Weights of a small contrastive audio-text model: text encoder num experts 16, trained on chords played on synthesised instruments.
Rows from block 2 of the text encoder of a small contrastive audio-text model, named by matrix and row number. Rows with one number belong to one neuron. Each number is 500 + 25 x the weight over its row's rms, rounded and kept within 0 to 999. All counts start at 0. Numbers have three digits each.
After each neuron's rows are labels from the 100 texts, of 14976, where the neuron reaches its largest size: "tokens" is the input token at the peak. Only what is clearly more common there than usual is listed. The data: chords played on synthesised instruments. In brackets: how many of the 100, against the usual share in percent.
# gate: MLP gate (text_encoder.blocks.2.mlp.gate.weight, 768x256), inputs 0-85
# fc1: MLP up (text_encoder.blocks.2.mlp.fc1.weight, 768x256), inputs 0-85
# fc2: MLP down (text_encoder.blocks.2.mlp.fc2.weight, 256x768, transposed), outputs 0-85

gate.492:497507497498532500530518494484537486437540495480462491495533430534457478520498556474518515535501514486476532483478501510506515508517534520484441457502529515512481487469527490523458488519496507524527452522485488479509514459482515505504452485537525510502528533
fc1.492:517503474494501522524491511513455508496469494536522501539498572511503514513494481529493470489510497490463495516541533478475493503480452478505488510495480506461495488487511524470544499542481502503500535539478521512505479526520510517546516518458487503496512496
fc2.492:488497489554525498491486533523493553488472527542521561489467526451509444489473500529441431532490504520480532506528508510488513509501553494496524485479500450496471477499470485480483498449497541476512516487509501548528495508502498456485502541497483502528516538
tokens: "g" (67 vs 1); "#" (33 vs 2.6)

gate.458:478506470525494486490509538480511482527478524509494499490495450550480526512508512498501483439512499539522456511447508505517481483505514504498532496507502445512570545530462476504513547488472487527478506520514503503491473534528546527500481475500466478493498482
fc1.458:498525490511500510474476554496483518503502534514517535502510510521492456510538521470500513477495496514459499509455528500455447495467490499483497531485484463520510532522518509473529518509481521521513513486486465518512555517515501541524451452471474490492478491
fc2.458:523507516503476512497533448484488507498517511499491521511508555512467497471529506485464487516505550511501469511514478460498575536492530475523461512514523541481496544489507572515519488523471496548518434445511551509484494500522500477500529517493499549537469500
tokens: "major" (100 vs 1.6)

gate.500:509449517501485476521507541540471517501496464536497518483526459519478476495550495513498495501509510491520551439506501499473522451466537512495500511501526459465489529508456525503506523515500524500536517478479480493500536510498497491499537515534474522516490464
fc1.500:527494491551491479502471550572501484525524543529487503507544463450479498470532519492538533463530546533540495485490441499489499485487479537464514497513482457469512532499473513531524496505508532539509508477473447522478528493502505460478449505486519502486451489
fc2.500:529530491494521467509527489520457493496487465513514511515517450478500454550508493475483476478528540469489515523472503479517505430506465491519479536496493507479545501531518493511510519472459492488531497477515501490539481503479481506531507449520525494508519503
tokens: "7th" (100 vs 2.1)

gate.295:524500503514495521506532459469487476518502485508527491480505452493485460508494477540499473485499523503489510525496515525497463539545483506449501513537492553501515552483504491506459471495482523559509464476529455469500476500528475505511483481521535497475552509
fc1.295:447499499497474552486474519489500526471506525526507454514529520510499489507536489554495535488495495517484492532520551514518516505542502485466506481506519492509516494523555544513499512499475462497499446487486478459492511526523515471520450490486489511559455545
fc2.295:503513441471532506474491463521512493481526462498511521504520484473490525508484487489520494494533517475515529531524519463494552531500562543514495446456498469456513475518494532496512490472518506509519490538497494478482517503518515477502492498507493508520487468
tokens: "7th" (72 vs 2.1); "add9" (28 vs 0.5)

gate.156:448503490497477510492517502515478467505484477493498498509495486478446464548463499478500513496481482515501533481498486496516477479451535491535480503462494480507480527475506515509506506424461452520484488503473546523559486528496491488521480524497522515522508511
fc1.156:470499508483515497493454495429515493490555540503494509468503498508509493489485435525478506492518528453489497493502482499504498529462478522498514494515507503494514506514489496549520549564522524469524510496546489454488476556528512501538539530489510482489522514
fc2.156:505495497517498489518497478544538532486562489523515503509535522514522528487492486488500504504513486556494463515472549490479523489502526496544521537472512513467527474510497499453510510469505462451498541520521511518522483511523519488506544457489471522533476529
tokens: "a" (100 vs 3.2)

gate.266:514493527530495513501526503473504518522499501535501519497471493504506519483490513477496484504525513496538473513503480506494471498524508479466483478485485499494500510490490476481512509462519520485524512469468496494509479500527467512501485546451456525524503458
fc1.266:519489479468449552468524496538515523507490514480495484501522493486525522501549506472485544502497506476515501505476529498501485516479505510513530535507524478507496506484505517456525538509506458470486513501478522457480482500500502508489480517473530532524492530
fc2.266:521474507508473532507509472490504545502550495496518539524485480519448467499544505487502514542493429518459526506490516508541523548512547486487479511514502506521546477524499454524529503515521518488506536478498498469483576506510458532529465550533466506496485472
tokens: "a" (100 vs 3.2)

gate.246:498514495507535530480477526457509477525476513496500471476457455453536453543509504508504505507485536525501472463544523539495507514468493473515516514489553520519464487476498485548501473478542507540493489463499491537550527477515512483549521516492512473515487489
fc1.246:505526443498513496459479499484483460487517523505516438482511512484518492500469525512478506456498498544490534498552477498516469539506501484497502543506526480448465510507500479528491476522496528493479549471486459465492504494530523492496522475484486507502486488
fc2.246:477503522488509536522483452512522571503468532460518521526494465544520525513508521472461532491540503532563493516533488492434439489516518492463512489504498469516526484561550510525479487458483474463504540470506506466509479493484481492512527503478510477545473452
tokens: "-" (100 vs 6.3)

gate.691:472481499541518546518502507521509489479515473461512494493491516506560534490476518476517500534534549511537531497517507476471476521482467517480496544518508485453497497498492520540522512540450500460509514516480500531499504553480446525489552472516525535482508478
fc1.691:471497453469456455482478510519500513520498549533511516494541462524430495477511473497502511507447472490494477488505500520536500504503517469541527452485523530515521494538484460473488503497535533529493495472499528475485487470514521483474485531459450475506508545
fc2.691:459504509524487495497502485483466470503522494517481504495514476567526518551492492517499451444496521534523428561543515514516478512505491500518474515541496549503485507535488486560567504523487494542473528502547538527469492496490484513512497521513507502557492472
tokens: "a" (100 vs 3.2)

gate.621:500529530487495490507469532481499501461515518475478505522505498446506462486443522557531520469461501515522459529514476510428546527472525525464492501510442486499502509527523525493455536532477503474438491490503491536526517536507475518491506512468490481499470480
fc1.621:470524493517497477522527496501493502457503499523507485460453497488493489514520456452468500509562520519522531471478499525517503504477538535494505518507519516532497457466480474497494512468490472538510521503509462529476479454497483476493539476501499537495493521
fc2.621:473477488488495503509503535506507483502524523483513535544503478514489504511505508479505466511492491492482460530508483455489457448529531470510458517523559543473470471510460482509513475463456531516532528456474493513486495500520495513518476508516481558512483488
tokens: "horn" (100 vs 0.5)

gate.504:520485475462464525502525484480492530542538513519495482497528543521513459509498495513467517529488483492502520532476470497471468488458529507496533498544487513464483489510495509488512513557476483477543528473496507495472485451522470484455525499483456541475485471
fc1.504:455541502506502499484481470497533446536527493495528496527454515477499474506504472506477492516474464547442504496468488441471503477518487480511479503509515502473491504511520470530514475548445486509508551479459476492486518483522468512534516496510533477505537491
fc2.504:541486499530471478463483475488497499491501538527550517532493518518500520472514514508481531483527520555536508538510530493427494470475549458506547483528536493470436483513487510492538521540496516535478548470490462502464544503518457479482478537514520520534475525
tokens: "in" (100 vs 2.2)

gate.9:495488513487483483492474475474526472486536476519521508505491470523465534441533458492513508517504478489504523492501496478495470499451519519494514537496534486501506569539514529478541525438464499476490511465505552515486487417495482484487477509528556511480501486
fc1.9:458498460506502485475479545508487495519481534461446512512523503481519509530526515511496471474473567509486501460528499475496508504516513504523492519432489520509496510494450462521529485499500483498537493506504475458500460491500465488480474526488478459504511484
fc2.9:525513470525517527515487551518488450531521477541480486516491486470530483503498545472451495509514449493536502510512518519474525471494540531513526483529468510528505529461510480482460510473450518523480483473510507527525464492467488505520517501505482475540483512
tokens: "g" (100 vs 1)

gate.27:533494505484504515485536523518513481503482514499490469512529496518498495467506511532425494504548475530475522469487514489462472498509513489499486509472522526473495530464493540476511517539487534485524516476496505518482527507522504526507504528534472480503523531
fc1.27:489499491473462490465524535525519504500517526534501562526499479479497517466514497475435465459528450496465552499459544466518477474472508503530470479458470527507498530509512494473516488490493511538536511516504473502489501550492540480516446531503524477497496513
fc2.27:516528476555482493499516503502521499502512461531505491492506455533528492455512489509527544476492491487485539495500515529461537524510499521529481491469504493535494488498517490471502512497496491516507506497522512526506514507478488474476524492542497498539515493
tokens: "section" (97 vs 0.6)

gate.688:487518519501512513519485529498525494483546501466461515551487501470497506518496546536557515489462483491494446521545477496459522491488519518490487501466469516503503497505502549487495533570465488500454478498486512512529504534500485505514513512480482468476494490
fc1.688:497546495532491487505524496507487509489484515537520479454487489507495517489532446471447476520579498539508544472425495521553482510510510514487487514476525509536488483470498496528510450466496474574546529482511467505475483465478497491493529466517467526521524498
fc2.688:456491488487492505487516553505512488497536507471517522521493488507478506549489464481493478508492502506503461506495483470508451446506497497505505510503535547485434473506460494516477506530474484556552540476483488526472521504521533481524492517523459481532489505
tokens: "horn" (100 vs 0.5)

gate.744:473507497451486504444457492484514484434475495467476471468502465452485469490518499503488548473518518518473498512485482543496526498498524491472490513472545465493483519523526515473522452524487527525542490443524501518560528483542539489447490525530485522504485500
fc1.744:469468478491509510539479513507491509497503487517515503504481495498497471479478511520471420529555431538511489493503509543533515489468472496515508507516524474498495492521498504498492511450484506463510495500493498474481518510516487463506496511471464491511477533
fc2.744:495478516517455455490478533530467505499490517542538511516497522460487446487542502552492435538519502455529505438513521441545481498492551496532537502489504489494507483491459499454493496479457471506522514476495523480525513491530515464481526488458479517514500500
tokens: "7th" (93 vs 2.1); "#" (7 vs 2.6)

gate.207:515533497498451487483496531512559541481519524515488495538500514542485526452509493466467498473568484504464541517465531494478513515514547502500484469509515503524496499548489502492464464535451523554492503483515503514512472514505497446466489554522479483449525545
fc1.207:453494478495522491535497464479506509528512436484472521494480521493526514523508477474530481498497520487525490526487461513547497568496471494482512506482517542501490473484510488550523480512515498499512483536502489500537492508466487493535541517509482498499491500
fc2.207:465511505521500454514470480479523550486501485477512509515480537487460530492519491480524470510532503535544525487492495525525464519539486479504512523490483500491512525487474532521502510493479473502517500506504490540536480491502540537520497523494468514493523508
tokens: "section" (100 vs 0.6)

gate.129:487498548456483477507465502516519498482501509514493492553547531497523477517490492509549517460472478487478499528548507481454529497462519495494544487508510525516525518503548499514536501488482512460476480482461479504522475509507470525521475502452506456500495482
fc1.129:542506461514494493499539496476471524528495513542517482436448491524493509498532471493455477519518522499497548489447501519551489498495515518491476495485535519461488489479497492502490466489521492507519514500502498506490532480468516495539543531513493509513527524
fc2.129:468494451520487506508500505521478450502527501505536508509510489496465506553502457493505481533517488525495484499493472486474470436514475473509486505528569507507536448518492529513512489469470503539536567498486479514473484505513485545479499482513511496545464523
tokens: "horn" (100 vs 0.5)

gate.410:475493501507513510494483508489531527544458500493529482535536474454471519526474506503484490477512508469530467477539497499521495462454510488503515503512495539491478461523487516489544513483501477522547487509469493479495513509518459488531494543515478537479443489
fc1.410:478477498470496487476472460495510529523462526505542461495529451451467524517491522506527490499518473507528487453512520506485513493471539484496486488490521526506487490535473501481501528472507521522531485524479534493500478516514493516516477485502453525515474484
fc2.410:450495487499494464494510497513526502496517457497517508527479505443507453535489524524549507459460479503545535460494511522482534497475495533479513497479481505496454505523469462436454506476500534520500464530562474521483532500511449562520477522480502537506487514
tokens: "in" (65 vs 2.2); "thin" (16 vs 0.8); "rumble" (8 vs 0.5)

gate.393:502488525509512483510496541504491489466500493462480495566470481490516488533491505525559515481438468505479447514533472484488535499496527520489502473486538495521452468544511555496515518535491469498469446513495515492514503491517503521521496539482487470489490499
fc1.393:484525521515519514530496486476504517510508537499532475467476446488501491503510466507457503512554510535508531495485502492543505511496485501491479511481507527512484509513531489486494466471465463541502527475537429485474496470486530523493553498498488506523507537
fc2.393:453488483486470511491499533494499494494531501498522494515492472512479516545469463489524462541517497522517460518475470489506494442502514515505507501507527561484433502519481484515479511532499463519564516486511484520495514505522515495525516516494473488521497521
tokens: "horn" (100 vs 0.5)

gate.451:485524507514449498507481522515529519495511534496505479512512521514548547435511486503467499487545478496474499480493522486526469515472497517537492455529481497496474498490482485490477525527488502528526526499533497455524506507515475488498515510493477475487534492
fc1.451:514530476507488492502509500487526495495520525469468482507516529522480508487555516480478488500551468508480543501473531472465482494503552490485484447510477489518496535554452489493507527511484487511544541465483514493491469489526492488413534541497508502483505501
fc2.451:532501486521492491529543505525523482512467502519518511496516479537491455500477521487469571476504510488493514529509509518481491527492523481492461492497544504497470469491521493455488483500480509517461516494469539487445510502508437473475535498504470500481499471
tokens: "section" (100 vs 0.6)

gate.580:482545511468436469494499489494545489482520511526504479526498539513492514468547448480493527525527458515467530508433498444462478455481540483514518488557504470501488484543507503491472489545486495511553558513474520464468486478484481475483497515483506543502501484
fc1.580:539441494469538511514499497510435493503488459463496518459513465509457514538464522529515498468485537474503496462536503546531533533495476506516494507449524527553502497496535540465548478428509501492457430520519486529525522505501506498547472485503506498501504519
fc2.580:488518519475528518499486515509493518499520474512448480470506464518535478529505486514513456504460473501450488427474475485525484496521490538528485510495484539520525527500473508506497517477520513479553467504533485494548472500488592503522494489501463465470514517
tokens: "in" (100 vs 2.2)

gate.706:496472510508496490536502522479470461482494486469440525525491417522514512514496487506539482474477532492485513524474483484543464496502485491531460511485527470505483520495541459498486488502506535522464491478506485512513483502515501455552478515512517507473521516
fc1.706:472504531466473448514507499519474526485486518449491502537498502543461526524538485464503534501456474519499523537490521465513476444522491444519466477472496507446471475512530495470495503491488528507488485521485511500480511506505521464504468507501511520503508526
fc2.706:477488524489511456493530520501499473489428514468501514490508497526468523499495491494542509503458481498466502470496480483548494523514499516525490470489507489478490456507524495486484493451525577468556502504470482507554546495505506483543465508521464474481508536
tokens: "a" (100 vs 3.2)

gate.3:504450523524488560486494499526527527511507472493485498588458468550522476510491500535512485527510496502497518463507485496486477469493499486489483569501506518524493521486500519499471504434534524513511479498502540530483474461542503506498501477474532496491492538
fc1.3:509472523499519520511519486453498492505513494496517481529495488478507477492477515513539503516537532518437538478499490497496481503463518480450455479498496516483485513517463534473481513468493468519466454452549524503498486479512488489502500530500505498483518515
fc2.3:493485510498517514495468482531495533495503461489455488487520495536501486485521490476499482481513508520464496527518521511440517482474507534503500495502540480504493508529494533519505525458509434500502544526497498485519490508489460570496491544524478512461538488
tokens: "noise" (95 vs 1)

gate.165:518514480506531510496569518464515497498507519481482548481471525512481497501469517511530511445478506490475507524504509506478508548496481534455480533487491484505442484493515502530454542499490495509500490486496477531493508518484480510537484551480503517513475481
fc1.165:460479496483524532507559544487518483507472514496553518483514502470477483504511537506500479494500544514491524482455508502516466484504520541451469516499545466502462537506537545543428526485488489506497492504473506500498490493443465498562511498522503530508492504
fc2.165:508507467544506476477482519478547471503507502523418493496514545516498494528530515464513513526503531504510480479516532437453489519502484480491536477521474484489451430479530506462525474498533496518506445527531509499487518501505460483483473552465503562494518516
tokens: "chord" (79 vs 0.6); "diminished" (21 vs 1)

gate.655:485525499490516492497511525499522499476532514528514449519490515507529458452476435491481480502473455501519524538462519431475496490509517510533506501533506504474479502492493473546448503555489472465536533506493500528484488517488472530520487481499488486504480503
fc1.655:502497509515538527484503540482477530533498480472498534477538449486498548539465551523521468507508525466524494494522508548570498542510495500512482500466495531529526536493472509487507518477525505516486443499505495497555477536523514522493476505524458476490490493
fc2.655:501513483497514503520503517520475526478481480503460442492506477524511493545515499473516506495464488485446471448471467484536484537510510502500471497478480527541538503525499516512490476452492556485493450504496493476503459505491569507513489479481458454459541488
tokens: "in" (100 vs 2.2)

gate.447:525530498519548514519483513507488523502474508501502506562499525523480526496507534531483506480496516472500543495556467499514493440452503505510507523540453507504494478511549484484503499536486496509417462441538514484507529489496450468524505486481511519503533542
fc1.447:485517484497497487514510481497498514508516494431497459457488465500461484495466464479528472534514499483517490497467472500516500515558506558478507507507486520481512548472502511486529508479547480514522518536455470488533497487496508509501497483563515511485476471
fc2.447:478511521473485513468542531472477536466500518487521493515544481452494511483474515510509491513554500467494453477512508510458526506528436518509488510500464498517507487548480525496444484463528501525514504505495508474543483491509487536567490489535506513528532509
tokens: "horn" (100 vs 0.5)

gate.318:514510492497462540499514472494465514496519487508504480469517503513506507506546511516511506509487458503473493527502436507490502522507471531462492486521504548499506514491484470496480439535514488476507507517459500495479434512504507514489467508530486540451513502
fc1.318:471477478491492532497502459520484496478565511495493487484517525512483503506481543490493522505504494512511502490472433468494493502523489512498526486519475526462502511521533468469446518462479505510525509534432505500521465461513501488487473474521485534488509526
fc2.318:479519531487480532488507544513497484503492515493515469525523487495500510461493510497532529479489487514462478527493537507526534497521522521548483470527481526461496536502575501502523518538503450513508510501529518527483514496483473491487470493542544464460516447
tokens: "g" (100 vs 1)

gate.528:500554510497457490487503492508553494478520547509514468563520544510494495457528486509488542518486491505482520504467464433452490469471536515492503489531510470494502495533489503489455514555486483495512520508456521474499504492496485511460496525501500532497517471
fc1.528:466532508522492472490497502489546507487512521546485470515465519501506500481513496465468495525537452527473540530453518456486466457511521498496511498552504492462487502496490484496474513518468517548554567505491525486483476466506477471431538536536504492481492500
fc2.528:520488469521471475502519489479519465499500512480550494526509528489468511497497501495468529487522520520507520577526500501485479490493509461471499477511541487491459489503533486461491460509493474533464573488465527519446523504512435497474518516515519510506482484
tokens: "in" (100 vs 2.2)

gate.762:509492496499499528455499477449560434545560503505471499508495533472512487484515487475490498480488480520510496506504508468494490511506492473511493525523497484486487481493478410535508504508486486479504541468467507483473464499474505490515531516469530475527487484
fc1.762:459502483487484494503501522472482519485511531517483519530507497505509512488494498509508521511502480497525517482449457469492508482511525468459508480542496529512513497488566567493497452509486479515528539497465490501478528516507463533495478474500505521487522522
fc2.762:490496585501545509479554527519521483471556571509484493488511483447447481517494521530500493491522509482489513507440470487492509477522495482488501477502479533514469536520476533453478481538488515520535525552510475522485482499540458514489528496494479533487505484
tokens: "-" (100 vs 6.3)

gate.111:546498479497522500529523451500528512451490471492454571480453499502477501491527509493510474529500535486466508530495483482490522507505533467439490477479505497496472510494453474528501510496536485502518483536508520502502481483454468488512505493503528497503518503
fc1.111:500493517560458497504476525505492529547521534483529484508531483481506481476481476487465526471535485531522525473513535496506471494477527482571487504519485477532480479452501500491556479500519510529512485486497494526489507516516466476505518457521462468503470480
fc2.111:472507536503463502503449548504465544491503485496549476489497459507490507490481509485485499452435460521479502518465428531479489478510482511559489527517476476514546518541561499483543518439479480498476495518501465498479516481524490478475489518506492484554500534
tokens: "major" (99 vs 1.6)

gate.732:510507491499481502470492502513543516544465526500506506537504511489494515450516499512438511488545439517455486481474528454482514467510513486499472465492490490511528526545489539469492524507490535500496499485469530496480481495498491502476483506492512472483523511
fc1.732:517519527480499501487505532503549519529536548494507490518512505537498510462502503488450489472550458493468542507459539510505486482504538502490485454505489507504484515497491506445489521505467493560530515506543517492481499506498509468488522559511506482469518531
fc2.732:519516501521491495514537503519515496509499482510508502487500465560513465488487484510484578476506505477529549523514486499463527508470524502479452519491522482516461491503522515467507486508474470509474529466495516519499513497485482463499496481516485504499495451
tokens: "section" (100 vs 0.6)

gate.218:550471476520510493510501450483493520445467525528480529505504505494495517516544506547472486458491546501492475518503492491484496513532484518463517497491499514479497530519473510508496473525540499470527513526495482496507485492483557527523446465517524514498508498
fc1.218:486487496493512503496464530497500501518515533470518512512513472488434494486446509460556535525479479474490504474514502529490489479510546504577508506522501466522522457474509483484478500468516527518477475454456507488497480469547458466517532508506504497495483501
fc2.218:510501508509484462491475530518508521498519471529548493518459493494529498483482470486467470536460442510519499553520458466469492481485467491513518484497511496506513471520506484482550506478548489488473514520533487484469482497509468499513495524458540481491525528
tokens: "major" (100 vs 1.6)

gate.703:535502464507515550513495479540501460519477505505509477463491507461508504514488534483468494480486531524515521494556526504542520498479481487540479488499536487503447494489481442534515514490495525477485530467505502479515494471464530474513505523503525478511497484
fc1.703:515521478495542508463513481497513420531481522500507473459494511491537497509494522488505484487493511529530513484536513504507495494472482492509498498503534497491494477503487451542498480488516513470486534467482496497529489490503548473515554495505524490507498480
fc2.703:494491458484477495529492472475519533510458535496531508537507496546536507492496502465504519476512521516574483517574517470475504508481530477491496481480496484471481486528506486524509507456506473504452525474501527471524532494489474511466473477498496456534495480
tokens: "-" (100 vs 6.3)

gate.429:505480481479479495468512508483499449478472512504488478506540534501466503503486499482493546484510517547469461498493515498501509533462475486479504488472480539534515550481479564496489493506479496545498477465478508516482502485500487558471490515480513498508476491
fc1.429:467479495458499465526469505500471526499486497520471495490490481487473505450524471503486505515515529530504478538512523518521499545455525507508521511476528505520492526512518551525504510499487499508485491492494489471502525468514523525517493518500508488511507440
fc2.429:501484518476507510509474492509503511493493461506494463500508490499493526495501505494519500511449500520491499466543437472527527489471519498483478478487494458485521556518485476523471485477456493525450489468547498496517456505532505488497474515487476518494488512
tokens: "g" (100 vs 1)

gate.301:498501486468540494477450484510457517493507517504497526494481504506489494513466507578516492562504544505475484487491527467524534526490486482530481509504518471469478541482529523526484512462504488494491513472486473526454507516550502499520495513455531491502545481
fc1.301:511514533466512501510464460514491518470496506507478526498552457497505490473499509576514501512522540524476468531490518449517513502479532510573499500490535481465492550470518497497489494474510483513531513485478478505500496479540490510505519500468496508498498475
fc2.301:502505531456507516487467471546489474498544495478508518518488505516475479512516531531501506473475506469448435467533476466477517469558483507466489505461530470520512571515524498525497517461485503498525488476530508540484486501478504489509507501474467504476484553
tokens: "g" (100 vs 1)

gate.179:454479518493481529472541495505480526465512487487506464477495493503511496489523497511490534478471491470500529541510484488486491502502482508502490468515474519522496466522538517503450533490477460488492506487500578546513526498464457481481497466520468545480500499
fc1.179:506459542504461473526453499492510517529533547473496540560503496490488448524525487498519481502547467528493511504527445476500482527488461497471489509511456531505492496494505508510554491505525476492498468516512480475514505488543515488453485524474491501502474523
fc2.179:524494522506499500485473518497507532499481462515574519499494536484527491524472498511524513530501510476440493523471489503492530444529505466496517525477525524527471492489486491541504518458478509468545518490513460478495483497526479517511465479521522502479498531
tokens: "chord" (77 vs 0.6); "dominant" (23 vs 1)

gate.412:494485475498496490478512497470505504550467505497546488508498465459444522533502498507494516467518510517526502433509503510482521473458519494476509514477499525500520490506475490486506514442452500515529489503456485477490488508492484510529520521460496532495501498
fc1.412:496476480493502490495492518495518501542476494513546465514504464454442540558506490497486516477523515510521484455523500510505531476455513509485506517490496501509490478495463500494541534459465502529545492496475461463475489508507470492533510538466475530486482489
fc2.412:484495510512496521507494496502524501495532484495531504530511501457500498516463524530530493467463508518535522481498497502498486500466450512490496479497490510517476487507471489435507480449471535517523498507564481530492517500498468535519519530468530516497501481
tokens: "in" (35 vs 2.2); "thin" (15 vs 0.8); "rumble" (13 vs 0.5); "room" (8 vs 2.2)

gate.672:492491563464485506504461500489487512509504519561532474457446445519493515515505526547491505502518524537505504527506515512495513449485511469519476485458536548491505517514526496502511529490528506517510454468494520517498468476504520515508526484501483512487511562
fc1.672:485506524495471499517536523508508508460497469509532452464502442519507514502518532520493545503481496502491532511500529528456475518497431445501456478515509513519521488487502518504504486464495510457502456501513530496463488474528517477507494504541469508481517542
fc2.672:457498535483485484500483517488509490507523474501472495507517461535516507421522514482482527476514481493496504522493510521475556499490492473511512514484503516481505530503546503566511517516461481493553474533477487508478554502567504544542492502519478518484487469
tokens: "g" (83 vs 1); "dominant" (17 vs 1)

gate.738:470538466449502496503524519483493503500505472489515531480454478528393471510519521540493477493509499520491508560527526504490537463502485507514525502524477500480506517535517473521435480502464486520509520505501503507513491512506495503492495526472515500490484508
fc1.738:509485541515507497484516503493502455490491520519490473513511526503529533548536487498478487543493496489527474492472494506514485514524503495539461562543507494500461494521440535428475507495481514551545497527521445500465535484482537475528480526519501510461496540
fc2.738:510488468515485501524515474544462561481475509538509510492530506492528487484559491513493498511496504520528494495525507495518487507531532488490525496456496524475504518530529422523551483512494502486510519466502531528509495496505497492475533512484528548547495509
tokens: "horn" (69 vs 0.5); "electric" (31 vs 0.5)

gate.35:486534529496534462466512524462457473485504482513507520528532478502483494511512506485500489492461477502468502496475495538533506519477492521502461470474479500521491517466490472464498464506471544502523451501522500510525483497527506543489462493526497461472450497
fc1.35:530479471508456513529467480533517490475526509472522485485462530502522449469481490497501524489507490480537500482510505504460530489533524484441497518513497502516501498476476534507505487501543420510497507497496484502483483507485480516507503466473498524549530495
fc2.35:525471461525563511495496467512488534490536468505477487471483495495511445489464521499456476501520507462475496494488500505540536515511551505565530550532500563504523494478519508510499496528505468543528559492516566540521477495497525508495571494511474521490532502
tokens: "a" (100 vs 3.2)

gate.411:495515541519556507484522493472453484466469526518453475520530465508482483513493519532497476509475515509475513491530522533500482517504487469518508489514470469480489538485465508472492534480539515515481503511467497524523494506530512509499511460449508493502467505
fc1.411:488484484549525475510464465478548520475522512489477482512464471487488536501499469493489489511509488461505538525521498489479457487552513455510525557536515550482528455472495522480468488509520490507453498521477530533482480525518483488499534464437516505478485514
fc2.411:550519460486481547465454504512511513524475449450472508487498527523473500482485478513519551464505531546529510469501513525488468490524515505498484506509509503458524517492507492476530467516525539502515468500532482463529498455533499537557520514505494493472499485
tokens: "noise" (100 vs 1)

gate.359:523523507480467500467495526527533519533487516497522495536515508510506528445513471513433502483546469526438494478449540477469488479502534503510470457512484491515508517531471533470496516522493523509507520475487520500477498514506490497485483519500506468486513511
fc1.359:481470482522506495501497458500459484480484475502500499472496516467504489550492525500540502524456518502532465486537444516520503536500439509499511546491503495495499466499512482552521490483527511457461502517473474504532505483504484529513503459506497523533482497
fc2.359:487479506457508509506465492496474506502489497493506493509482527434470531528523504488494454525514500510509449474497491498539463491547476507513511494504477522472542499501497473517491512501493517486530462529487482486496492495519524545509483508465494498468509530
tokens: "section" (100 vs 0.6)

gate.141:516531504468469520506471468514538486490530493507485474533478492498479437486511483477495489518438486526473519515461482472472503490507510498462527486504527486488487505521501484527532508556505503494528510509479497461471525458504505498493511503513544521496510462
fc1.141:522530480535502496493496493479519463527515556517501498520471513479528448492535461485503528530500489527481519543485482462491490481496501516513506494490520481471461475496536514549531540506523501485490496500493501512463463486501486499474533517502524509488495463
fc2.141:485480507509506508510480488496490481501482508533485500543498523524481520473491494487510530496518539508545527548502545498473497464496505469507557533527496480478474468526533487509514541531493506545439571503478486472483513496498448473503472506499517485573507481
tokens: "in" (100 vs 2.2)

gate.681:487520502488512507484492533493553537530522515497521503537506512515474508478481475484460471490550452489468571522480557475479487533493551502517487475503488540500472497522489515486489505522468535542502500479494540531522458479511515464500471542521482473488492519
fc1.681:466485497494510491529513491443488499502510481491442538508487519487516491535501478474558479471510494500534465526503467511521511530473458488502505507502508500474491478481478461557446443509531514496546471525485490505531495533503485492527505496469460462504489519
fc2.681:469509447557500484488485503492514519479491484495459530499512551486463521517498502474554502504508475450478505479487475484506483557519461502518492511508501532488547495528501559539482485474493528511485485500472473490541471501512578523523534500468459522493503532
tokens: "section" (79 vs 0.6); "pad" (21 vs 0.5)

gate.502:524503507503489507501476485462502451551500444515491460481471469465503502496476498493487494461490517488517534444510514515557503513462455476502470530471530500493492498487510503477557482481500479522473499490503523485483524508498511511476503494486529515468501464
fc1.502:474515513480515490514487510483481573435500501504492496480490502533510515516483502489528493519490485535504473546489475443460529488493535536539546509481465524497542519539484548502475515544463519518497470510531471526522499516491492511499501480495484533473533511
fc2.502:484503537487462515473516506521472462486518543460475497446526500464486464535497478539502501482503472556461513511473473493488485439518501517539495518471543495544535494493477497465516483523535493501475475534493504516514494493493522486519524506531562501459497496
tokens: "-" (100 vs 6.3)